{"dataset": "rendered dice on a table", "crop_scale_min": 1, "arch": "swin", "mlp_ratio": 2, "inner_norm": false, "moe": "top_k", "patch_size": [4, 4], "lr": 0.0063}
Rows from block 7 of a small model that predicts nearness at each pixel, named by matrix and row number. Rows with one number within an expert belong to one neuron, the router's apart. Each number is 128 + 32 x the weight over its row's rms, rounded and kept within 0 to 255. All counts start at 0. Numbers have three digits each.
Before each expert's rows are labels from the 100 images, of 14976, where the router gives the expert most weight on average: "top examples" is what is common among them; "peak at" is the part of the image that holds the peak. Only what is clearly more common there than usual is listed. The data: rendered dice on a table.
# router: router (model.blocks.7.mlp.router.weight, 8x96, trained with AdamW), inputs 0-95
# up: expert up (model.blocks.7.mlp.up, 8x48x96), inputs 0-95
# down: expert down (model.blocks.7.mlp.down, 8x96x48, transposed), outputs 0-95

# expert 0
top examples: dice: three
peak at: bottom left
router.0:145128116098113078162174115105129145130125119106160067106070092147108149144146122152105114121152112064161177143054092190156180085128120065175176128133104145116121105179152125158136133143148104113149134123072136083115090117094135162067219091068149115150148088104120140104114120124175142175
up.18:180149120154116159119107135163124114066109136156115108161151120102158100151088138093176153072105054107158158111141189165103114114121101189170131104165089114133142158130097037075115124091111106149130110070094058136167151141115167072158103149124167123125137141114146124130156095069128059132
down.18:103121099138144174127180176126153173126118185125113129150118104056086149106137134163047125131122135162120138139157159120140196165116040154123093137176168119161127164165087150096139107141106149150122113169117135096132151112188161092141117155145137126072055174197091109117116167131117081164
up.19:063128130138139158063147184145169110135114094139130134118118122154158140101107128173113160111133120129124114096176182194106142072129181117130103115138169106157084123107154059107140131116141143096094093154121163113131124145177107158054140093149126179050184043100130094134134133106072094090
down.19:097147170154137143123116146111127129114112170121102141151185133080060131161126165081078124144125112147090138106164143127145206194163073148135066149208133111152138147162118113125140104156118151153109118168205131096163145098198113130156119171185141120076129143186120128107127140146140094195
up.20:176120149055131142151108104157142099143136137128116148136064101162064094139142130136138117114133151110199111095145187120162138129151155109167167112121110102151094112138095058115097153133179155103154123154104133180140133127124103119163176149106105177161068115205119156161208107199176168127
down.20:093116080155105106120120104199097170127114110112139114142112117176183164136154129148128129101140135090112142150130115113141182074163098157120221146169151128092109178116210147178142105094133128085111156066180172170112135115082093129222127097120094160065147136105137134122124115129101118117
up.21:125117147113152128162142127113179127143179104112110169102100164132187131022152155114100182145143091145152101117097103135147125108140134122134118113117113175115111166075144150098132143166088038162131104113114144134143161163081138095076143088173154038159141163049155123176115105118143111161
down.21:136130143132135105094143111096147098164132096103149120126155141096103186165155195048149110130158112149120076132135172139140150085076112182104123062122177111102081196146163109133105131111119133093150115132102138120083168177110144059149131103115192083082160155160076141100136085142065166130
up.22:088144067098147130095118116181146134107150110099099153065106147100153089103140170195185134132044158154162150113128078088142118154112107111109153163085095100167198103149108117098086111126110113103132128110115097099152128170171132111100074173152119111093137051130148112109182184124117107079
down.22:106162140165168177150161181105137144120094178138124151152129124085070126157110137112112130121152128139119169137150151107141191172158105150148054132201180134188112179158107155102126135114113120129127143174210140079167148089152177125118118166152114133086086156201122127141149181167130081154
up.23:151100112117160099157131095094167101126104091120168132188144102136133147130178132134173165174112161113109123091151142140128108045166151059180188122120116114089122143144059130113143094102131077121162198165079157113083160115081130176074141081103144106123183183113104125155137079113136141151
down.23:161181113107112113136153132101142165077139094124091146096119062117093135108099135077136138096195148107133123139127069076120147115075149103124123104206136126183160075106100125179102138139073082140110090127184125120123128096084146100087161146154134130120093157130216093105145178190092112135
up.24:158113108126196160180162141097147161178129107088147139150107103129167091141139134079109092147147164110176139174076083101084101122107097111148095110162112186105118117106179120104151078088114175131167122150076107202108144150148154076126158175082108149143142119121126117118057072105092177092
down.24:159125192167110068078106098142111136115170139172115133156105093124116193090157107124171091131201085149079127132118163102055121127137168149181109110161136149126138158117153095164142134118148210138086116126160151137097075123082070163112109161133160062135126099148171143144129160121088178115
up.25:115094127092121160112166144088095186168129145131144144094116163143102193167182158156124171108115134115116172118139130185135106110176104082113196079194098137134120087074130150164105166080122132101146096178209159102134070064147145155108143134121134071154095121089079118153135118133151141147
down.25:180140095141127126092102130114114145126120133112117114151157055128150151204184125124123079121111067126094085173147117123145140150104095080124110128098176174109157154113161149196116085186147152136072171104080131095167167115096101166115122097105121092164099158148196113084136130141051156168
up.26:100153149123171085177116094128129081159130144112099163089067163129095056151148149143133102165108132147142142077116128094155108145178163218119141159100101170093127131104130136113128183061156091100051120054096106141136162129118125129128126141129143084132126091140120062116166088138194153105
down.26:165135112168093158112108126101093132105035122118098167102167066145113098081111107097168107098083131120104124094111063141160083136169123148158116174084056107159092115112110093100135147114150131094179126181157083161109166116157173091118122140164123140130122132198084191183113118145143140139
up.27:078043157119102152167116146187116097107101109139105169123128146140121147093082095091111151112065116086133184144093140096182097097185080174143176182100098103104167116131078154076162133135175158115103152147111094165093137127124122097168109183141169113170135103161158136082124148132112097085
down.27:093141116169171185151151174126157173110106171083106153124130179068090125131114159102128121139126148110091164081173160066132193171166120177116075120188167129198126162167106157085134106134095144144117134158198088140145125110173168111126090147157134144090104118186109131156174134134124102142

# expert 7
top examples: dice: one
peak at: centre
router.7:130106115140125122109041100120118133180113181099144208132077151129116093155152160121175185149167146123118108048155108076103096127164205179121057096098190126139105118102106150120162125156088098071117107142114119161129202115119107127146120106184135130156144106126099141119140160157104124133
up.10:136141114145129116139159168086131080217095143151126142088129170045155144164147147169111128082154168143094072146080082102154130157135138134086117120134094151149148110081143099073050094138096125072162148057103129134105089089187150128127147189148119092154119124134129118097139115104122177101
down.10:121119119138113107119113110162117121120105150114129135092069114144124125107089148123107041136190097112116112147117140124163122176137091155117079138142144250151187111103142149111165098192128151209151132067180161111098075152128153135106137111100175108174110171129142132163108152169141143074
up.11:128111140136150078156082207163160063183125132142168090145117156141175127112137090169097066151122185118115115092113148109123185097135173162102188114119165135122164104135111132115122102165128092118088146139055105109117081116186103130112116113130128136145126072191055151130113145122193114166
down.11:133166134118129128146105105149132122120102142109143130103068088171099118080101143112094020101175098113141129136123153139166119147123123161126047116159106215167175102125139158128162094177149131180160105092170165096099092143096142150098147091096188102154104148122147142140118173152149155051
up.12:108090120152032105144179141078151131135134108119133180110122215138073136072124161146116130127074149096138098132080176103174162123160121146099107167124107089141116143100131041130081105129172148125131158145136160108165131131185128075182167146187147096123136096129100092150138139108140165160
down.12:140114104118109112129102082155115157131122151108132100090090111135122124073097156117103042133195104123124104164094135124180094180123103165143073120152144223141169083084135140114133078154152123188188143104174181094074110164115164139100136105099184118150120151129124149131111168155146167077
up.13:112093109167085171124079143106140130137165162061112132182115154184097112099133117140133197102183137138166162112111119084094111170121138155118105110139142054177070175152115108123092138118112151079085078155095076118175148126090156095136129094186127170138121152073112099095157143077114088117
down.13:157126125110083153094176145109123134126116132068094110130093114115094068068098165147126158070132148212129127099178142114174141150073118178137125128116148141148116122122128158098106141120146167074166107171232127119117185118125152063112104123141091107153080132181124141107105169134071171137
up.14:107168101163105093186072115126119150090092135088166092075167141107145122132127120161134154153132159106116088102115106150126098033090109064151128109117127042138115166167137188156063167158094149100134106139126124131145151143124126157133147090074125090176156153118133108127135168201193132137
down.14:060193124143170148124168136158105072146121112134163137084121093104138128157125174131166110116128060070076146138134094140066205129122131154156123142142096119114122133136121112069163092115178097140176151103110129149119090148136137192117143126088141078176105101198091135105116145037123121108
up.15:117175060113108116177151120107158117115144144085157155095110172187090122131160123117120114143124152112090118178065166152125134125174139168108121100113109164093096025106123140095086175073151143066127123179124107162140147127111110159097123145151129089112121209080162143143126145139092070179
down.15:142085125101103114131102145093168093101154144109123142178120101147102095114166132074126075073149172145084096131115163125129126103121136127121103126126177113159160185143163139177115126150158074102207130118130057125067116112094164173080146057112044133059139123171113129129155140137146137076
up.16:124141100086098077156186154098141197128077109126107154090143198163140142157126121240112115140093103137157122134186149072124126098152151152122084126108171105124070152115115073132126150108191116074162202122111121132144139160099133124096144174080094141138122087131105131103146123155130097091
down.16:116114116121105118116099104179136146108084149107135127104072101144112145070090167114096052135176106107129111161100139121177111194137098149121069098141130235147190098086150146121142103157166126191150148063174173112100102166152157131083130104110178108162105152140136132143126160137135143083
up.18:098172134110117120145130146097107138143126138097094116161131206137178121089145098143130128053066149113177110119061161203087126085168098169122176169147110156135121090142134108057152120174128074120143170130109139115105115146173091100067087129110098140055131132106134107133101167115142069113
down.18:154098106111096107122104082140121153126111158106152118097073108136139132082086157110114052122188108110106117162099146112167097188110113160127075131169147234169166105103138146138122091173153142192168122075198180097103098153122150121115131101093177100138138150141128150136114168169128146085
up.19:182137173143112153090120107111124122120148137093218140134099142117138076201127152120140139096099149196150069159085117202126131087145131100103135075031095105139180136083096097147161116152107103091118136127167149145132153162133076145165129105150099153134183095098123136094178142125144153156
down.19:168116119134119105126129112112113118134122156178089107161141112143130202092216127111171081158130099098070156144127185131147123133076097204126132095139084120083120153109134120204086097128132148122086069099119137051105107164125082122182105102125118058166158149145140136109127134164115146077
up.20:139164085095144132088123133071074132124179136134134181172109175077139177206189160145099122211115136148119115173088117082118114123107182201130137103111125115145127149140093135110097099163174108124138057104108096143163163156164144142121115151130151199157125083080137115107143142150158143141
down.20:141132117168115123086112138160145150113117129113115116150120038207131174108130094139144172100194172145128139112129127094162065138141083140078138140162119150086122077132163110152160140108187134132067092094112121033191151128065133134115137143149121118121157153129161103070106079091143089112

# expert 5
top examples: dice: one
peak at: top right
router.5:150178106143157170220092173113181067173079133136122085143186149096107128094151150116138075114079151112136096166158116090160118161118111120117142129121106160113110088161096103116153133118196197172162127152126161135142123113147128140111031163159114135128124121162118093155125182159153080114
up.18:148093117111105100103108187108119114150101118031104108140119109173165104176089139171147138061148135188095140132132115100141082156138149154119158110134091146180089117108094124122114131088103169144175114103130104132141096128125149092126115098098133053144129101183188165174151202177174182141
down.18:141141153159118117123144065119111095160137132133180145026157142161090183093137116102095170129150152161104041130174112103126206104157121141097120133100111118105158119141108102138099177117087152110134122112078106157151172134134075088126067128093071146146148130074105091132101091146065137155
up.19:084164152189116114138150120143088135116154119137122129145174111073105143116099136111132163164056070187087147140157156131114065141099152188119124119078098057140134138176093151068110126102072119156111143150122154140119121140181109047132117194200158132083138135108096138138113119126127071131
down.19:121152098166164078144053054159080111142165113148150126121097099170091147133179096075130156123112134079066109178101157111128142036083111119124147099119135114111135132132163116109154134165111097141139069135095103123181137171107161148123107073043124100126103107097101120174135145095088125152
up.21:132150119108175109164088205071183151080105142189150111096178141170154093089096155107135095115158172114169109125168112170051132116144093122167096121164146126118131135123129121035147127079108117084131138158166112168100153141141125084151098115103164112100103134162049088137131146093105113136
down.21:129163076168135051144087097105089099141160122139146144137097108195082152131186124080124152120131119064075126180133131143121149025118124092134121150124147131132137129153174127136160151139076105145147091103113132150166132163095159197151125105067151112143106138064131146141167100132078187160
up.22:161115142093194095121108155132146118133095124086141141112099173129115163135136135110095145070097120113108169143149135115133152101142093138131096155131116108108089204157018130095147116091113131112172168157110185173156120137217131056113089152181142138126159104086075097164167118106150124088
down.22:103150093166189079143093065148090079160168089164119170133094134161097145092177106044104141144104123069095113173131134114093124047092115089138139108117147150130188122164146124154140120140092083159153070096101104121133144165110143166111103120083113115139140121092126139185168160138080161156
up.23:139146098161111088152099132111149125150109169125126130150156124157142130069102190096115130138093133108120114090134117185118203168168114173101178141126140158119142168138125089069158106179089102181239136117159168126118096075187148091128111178173138099133162147125118082097124080164150136109
down.23:101174066165166090094063120140094078134165123156137131114103119178086171117143117059148168146104130090073122186095107114114124037101121111102126110083135129096140097145143134126136131139118141120153052134117135129153138168106153164094131111029124099120105117084124149177174112109111164172
up.24:163067107100068171175092131132115122117110171142173137111103116092203159088083152164129132147111124088135091120165144150134152149102194179098100114134109046148133168176127139143156153194132146152168067089134149112128090127095109197156140168164104119114131116159084133148130096116177130171
down.24:201080114144139156111116119062114053063122116153154152127125092162117188124136107106143147086161096112133085122170200157116135095115153116132176116095173134100132146161169153140166160110148050125124142105165139118104074140150114169104101096104151126064103108128154189095110128082118149069
up.25:124085100102141091123116138116079087141123148160182162090141133090144134181102114095128157181100118170116187107105109163152105134123168148176061070154095191122125113077098085060086169089112132145076149161179111099085179173121148147150159197156123133108124088123142116114121105127138127079
down.25:126176081163167077145076095127097075140144113144142127103108105170108139118177103059115167126111144075071121167095142102134130022089113113115155133086144114144143095132167153130145129159127088133164086106104100129163153177123143172111108106043128099143129124079117142149156141140048169133
up.26:142160112179128081121149113132193146154179126054131117096156157101143158122141123176191120146121129130082143115086108149147135110163070105114124136134093149154142147095086095056168079183106095159132176154145150200161170175132096087116126167146137106167114129086119142104143160100105047103
down.26:134156084166170096139086127151102048148140115149111124134087131178122133111167104048071112142072148081070119158104117088137147087133125105114137093134160148119146120164176141153106170150129122135146084133126112132176143190124148160133106094032059108126123102108136089197148105120112170161
up.27:101131079152136121150171122133112132166145127112136091140103149057106145110144138176100128178130105129161148166089152191170117180132077158092230118110127114147106081070093125111169148133159124100085160154136115135162126195092035090115114163162072108127150141125091143113084151100137134145
down.27:098120109172128103154126120079102181127135124114095086111175160175165155070171093123098135179139083092046181084103176137128210164100131160154094127101138097117166093119134096129128157097093202119091091126123131129092139142200118127130142128156159100089085115173140132115150103159115173150
up.28:143130130155139102134119172129076191171150108110085160203145119082148062077134125136121098118104074197118161158115101052123126156158126135086091126083167152141110161106099145123054101159130156157163094065169187137178132112121111137136136130086127091156136113174108143166118130174137088118
down.28:159104098083147123106194156061148137075151177170037149100118149100129146124117112113114156142158137157124147100104173106159175090123112058159109195149112115178176084115122100120094173115145147134101106141148137156091065178138111159105149142126152180151122112178128130095114116062168093126

# expert 2
top examples: dice: three
peak at: bottom right
router.2:105109153140131144063097179163117109126092082127130170130092156124128143123120148155088180124104085231039139109180177121151149116105080136092082148154140049156199120110147126114148181154128099138112055127131050144121133164145126118149111138154136117106136107145149130161109150139101136159
up.20:121143113069132158058155131101170201164104115133096144196091159169123109138172100167146106067102089180110090075137117193133194125097154141127126122189112113140134081125127064218162096132148105132145108113106138145137137113078081110099149155107164117177136134107102113122099146108107131120
down.20:135145166201130124099153028114152131094095127097142110072117193068169124136098120134112083143097125179134160148178075161130119106092171156098089159136102157110150183133130174186104094162113090118122125118075086144084184174113163090136100127147112125127126129135122169161153154143139075132
up.21:156156130141168127134145163153140082120088137165126107138092086115110088092062092072165191122155139159148178060105129149124169149107136171147107057165128172144121129115021110091078123165122139108120180171160112169097130125135145137139184129153127114183120148158096103145148164134134168090
down.21:099154129139141136098195058137130127090115101086150180138112098154082142109137109148107090157112152131184167180115130107095115168086139131164114151174145083159110138156079097110101154094126100092232109126091117119136113129167111124060089159079202163149138104085104132172155123129181119134
up.22:121106155114052131168077093083114141108159099121123135142102105083148110152184108094119127119112176111201129137183149154097113147127148160153074120093132136191135168096172092124088144120119113050100118129121181163219150078059156143122180131173126139099150134163111152108141165138143132121
down.22:118095144136160126129176137132144192102104188133074134139171133154113197114187094116139107113095154121137136166123144092109091092170147148141160075068111148086105091156146098130152150102121091121157099107151135103138100209076133174090181147092146066146126156077134180097102087118116063133
up.23:137106166159127127158133162069099061125133054156095170140083149171168155159162145137078145094093130109151113181071096159097165144129175087201180165138071110149126131097145085158109113140119149140103174124108176168095106125120141105161160168131128145150140107135146076115083061137090137107
down.23:204129132064125130154078147107089140089154126199163171137165158143151086177112130122145132164134125073116120094105070114130170104149155167149107128117095071088101100089136141164062146108114129106185153144121149093171101082164091201103174153152096122143092070154125158148093109125111110125
up.24:117137109113133137140143118134080104132097139134136119090078106119093149129126125163146140160128125163082102118079107140153099080035147100085148143115184181159104133139158179129181134104064163203144122149132070169055121107115143144081165162163150150092142132100077185149141139160112100201
down.24:073122212167163151103100129160127122106087145158192150119111097126113112145124126181097115092126077145162189130151161142109141151133147130130092137142090143191140108178131088105071117095211052147143116090072149108114140172136107108169102116134096128179132082093131131118050141129118102155
up.25:121092121149189125176142133192141121120150107123170106075170102031092144151054130098130107079128106176082147130064082121109130097164159145130146151152094121149111144206086109127137128172144075138161149113174086152102162152126118138105145131083135133125102082165109105137102158140061102105
down.25:098154130122110142116172089169144096093120109105149173126110094152087122095107084134094110193142129134180155162139124124124137152062119115165084137188138102118126122151095090112094139122074120103242066130080131122111082118159108131053093130093168167080139110098084148156157146119161098095
up.26:111182114120083117145179123163149163132118152170152140096163163146077088099137148172143122157118094165179156090115114087073112139106197104137101099129128132100148107122096159136197113056097153101201150118138115135172126096138125155156129101162141174138108162155103080054110091112179109064
down.26:120126140078122110138176095179129100097118108130139172119147075153105135125118082150126135153099134166177141159148128139135077102092142127181116142184150111241127123143095116084102131090083105099234114147117116101107098116107181167100083139073182142158145136072086147137150132141166120126
up.27:141099151116164116138119130071087116129193117101189129142124104079189133175186073115126172131109138193063141104087183084122111099091089167141081145126147128165149137110098127158128112080085141070085118172114133101157075136148161120130155178125145133131101082103124182176117126108098076144
down.27:137126046144169152114114119153118112129146166070101088088146084154161085099189134090064120148143127124165132142103131149122184122139208102172133087119094097146092157137197123115125151144152144080171114125200151067125125131121158165108130119175097132121110135122075107166140079176132096075
up.28:066134117093164116095111116096144129123115127160145168154159160106130139124120085120135193110090133132130120145088111089069141147170077145119066140098098138113095075093101148088053103143177110134136178084155160135111175165148209118135115139112190088085155108189132071121114099148137076095
down.28:119129146097119093115169083173147107072121112114153177157126090161118122102112113129147105169140140159199146168139122120095060129071134126180106117190137115189108148138112115084094158096111102122231091130106146115140110121079144146096081145080213154147153126091070154142135131126139085108
up.29:110077190079160127193158130119185103113133171134119094154170096113106092131119162108131094109097103122118176099115161152124168116128132139132101150099132114111135151111086127105145185133090128120139154166128178123122143068123146109203145144141132103071163098083120159070165098098150067018
down.29:100152137113098129132170086183121121090109106110152133160114118148145117121121086115083068158141150127166132160139145155109062167041145161170093123188136119181105145131095127113091118107098104121215078149090102116117101123080144134079089155072193144166153112090088146139152126172184104129

# expert 4
top examples: dice: one
peak at: bottom centre
router.4:130155092152126143101158110187131148060165124138125110122143140134114064147147109143081100110118104199070146189153129127170154123154108177095106103103110135120144162071133142079164058071060090159104130183133062161165119111130191085136160121145130158135111124103157152120110166143120144073
up.18:122163094114110132127129124069162091113171157163047078098143157149134166114148099103127151175136139103196125125148113103113097175167150199128096109135132147117062176162091089100131098137132134075149142171092147159151165112116093167127108159119061184117054119143125119164116131108147065173
down.18:181114110098103097115121133129130075122153140144114118161127143135166117122131171158066168109195130097156136120170116117085124157158127115120059169156133158145121136161113050074141168079175165151201094205093146124143125105075111149105139208109100122139068105160115149105136106136172095147
up.19:147157134174136128078167091114117164157139077107149112137163120111169103103121107082073116122110129085172137168101113189099158151128097104135170157165125133130100158070151147120070100137059089156123163112152058168138136058135195104182141131076148199137129126123152105148128141101069154108
down.19:154168098089142148161131122102114149141170140149173112112116099128096117077166119132057129084197116105156119109120172104160098118053167098141153088126123095120171179146124130163078123097116115149176189150135092191106133054164125123132124112101115108224130108150093078099123183129137120158
up.20:156108136088119086079138086143133176117123099102069100135156118134120093143108119143119109171163110214160108168143145125150138111126105128110160043171122091187153095091108090076133103100111144131120128117164134149121113141137114130078174096089214195101075139144213145127115157127116080128
down.20:104081113087136157179153163128160139104085137149090143141146076168109153088145092116136127087127166088129086082104098097142129137143173134082120127113068131126115126134139176184074164172078103101047075137164153142132127125118122124164109082119036143135161106151113091148162165134098160197
up.21:093154104155195157104089173111074069123153119153106143142111128131163129147101129152153089106124134207105139127152123110105134154065154108091144096077084127137165105067095123092200099189140107200108165147158100158108100119163174080122148163189132115105183098120163108134107088132118127104
down.21:160133104108158119109164090121102093090166174174120104092165155190110104100166162098101130072164118054118110173100080148146112144058116096153159145148140158103155123155082183190129110097115153164163115195124151119110086119117110143165140132091143060181111101080151105136108125116188133139
up.22:145177066139167111107062180092130150111110115115183157083107123125069088148073124165166099095123146142115111100097123151154136133096135200079116145121134200143132149156082154117187125149149121151170090111132155117154091135200189075133098114154127090184169117124112122123174137082128108099
down.22:118132086126124096143111156088117156121130172105131153120125139144136100155142182177103085090118071093079143109097060129124145141124086058123030162166136101162150114105117161107118184148117149123090086132133089086090080072195106147113173131156110074143129119137150102167097132100148198142
up.23:126125137159126128112063138115154146078166119109077048148085118116118166110113120160096163156187108122178115170132105152147117170142115124066079145121152185126165182142081045105098104129149113106163135160134138171046139111135146071155095177080169140135114163087116100131124136130175111113
down.23:098103083138122116212073140132107173101123115088135176136160135153098096133131120169118125115109105110119141107101070135117130187087121105100103174206119088128101109113140170145129162119117112136112065124143059132134078065195065159122138138177103093156119089148127078166079090106155164137
up.24:137114124085202133132136145105140080163206154093163135170111151072100085118090085159106125163139149127127099113093053151111108162135077124167137182159071145135131120109141036142138113134139126086162185121101111138144108153133145087071123204128123109100143136112074133104137162105143154178
down.24:118120069110120083198090151081103147102168139116135128140143136165154112099093096186096090100137089085127129109099073167120120148109087043126082175189124097127157106105165147103133175143139148121130111135156086134151079089192081178085151131159152094172154114130125119152090099104128156185
up.25:135123138172135140129106108168142103079109093158111167099108166152124193100127078142111157183079127147188104097119128106095105087074093163107114102078102067099124123204132121117127086076144095099145123165147084148186131155149207131156146155152141155149147110145095135135166111077091081071
down.25:143129084164090076212091170106106159114166137068162154127127133141137105089112124175109093119140091106123148105127090152113131180092073090129063159160128101072122113093149148144128179145107122119139086125133070121164112064172056181112131116168120062149158135154121090144107142146142170161
up.26:132089132206085174121099192120136148168109150153072085110103180141110142064118098097165143190174121147106148114178144120110137112147122135129101073104104171139114097197099105100101120181137126133108145126158129137098112179143161129121154135116193169126075100091120093137080074068115097162
down.26:127117073116134107187091167115071136106146131104178156120122116163144102119129163182116120110121087077138138110117067147132127148117083063124070170189129079086123124079169147103139181146134141127129106147164059137149110062195087151120164154161101099160116107153144099175098117147174178152
up.27:107113134082096143148145134151144072143125142111144105120185127078069113153197119115137196127091170100095101153189127081157114136116157136110157147107127138139110097167153154074140107088089095131196179143137087127176172173192101088126189149174164173097114162142104115148114127166165089131
down.27:124131100140118153196080145109081173102124128068159172108139154171126100089127118158090132084142101108101138119131093157096123167108102086116151201168125079136127125081159146110122149140119121120126156132164000155129102063158057126087153137141116111165087173153134135166110156139144158154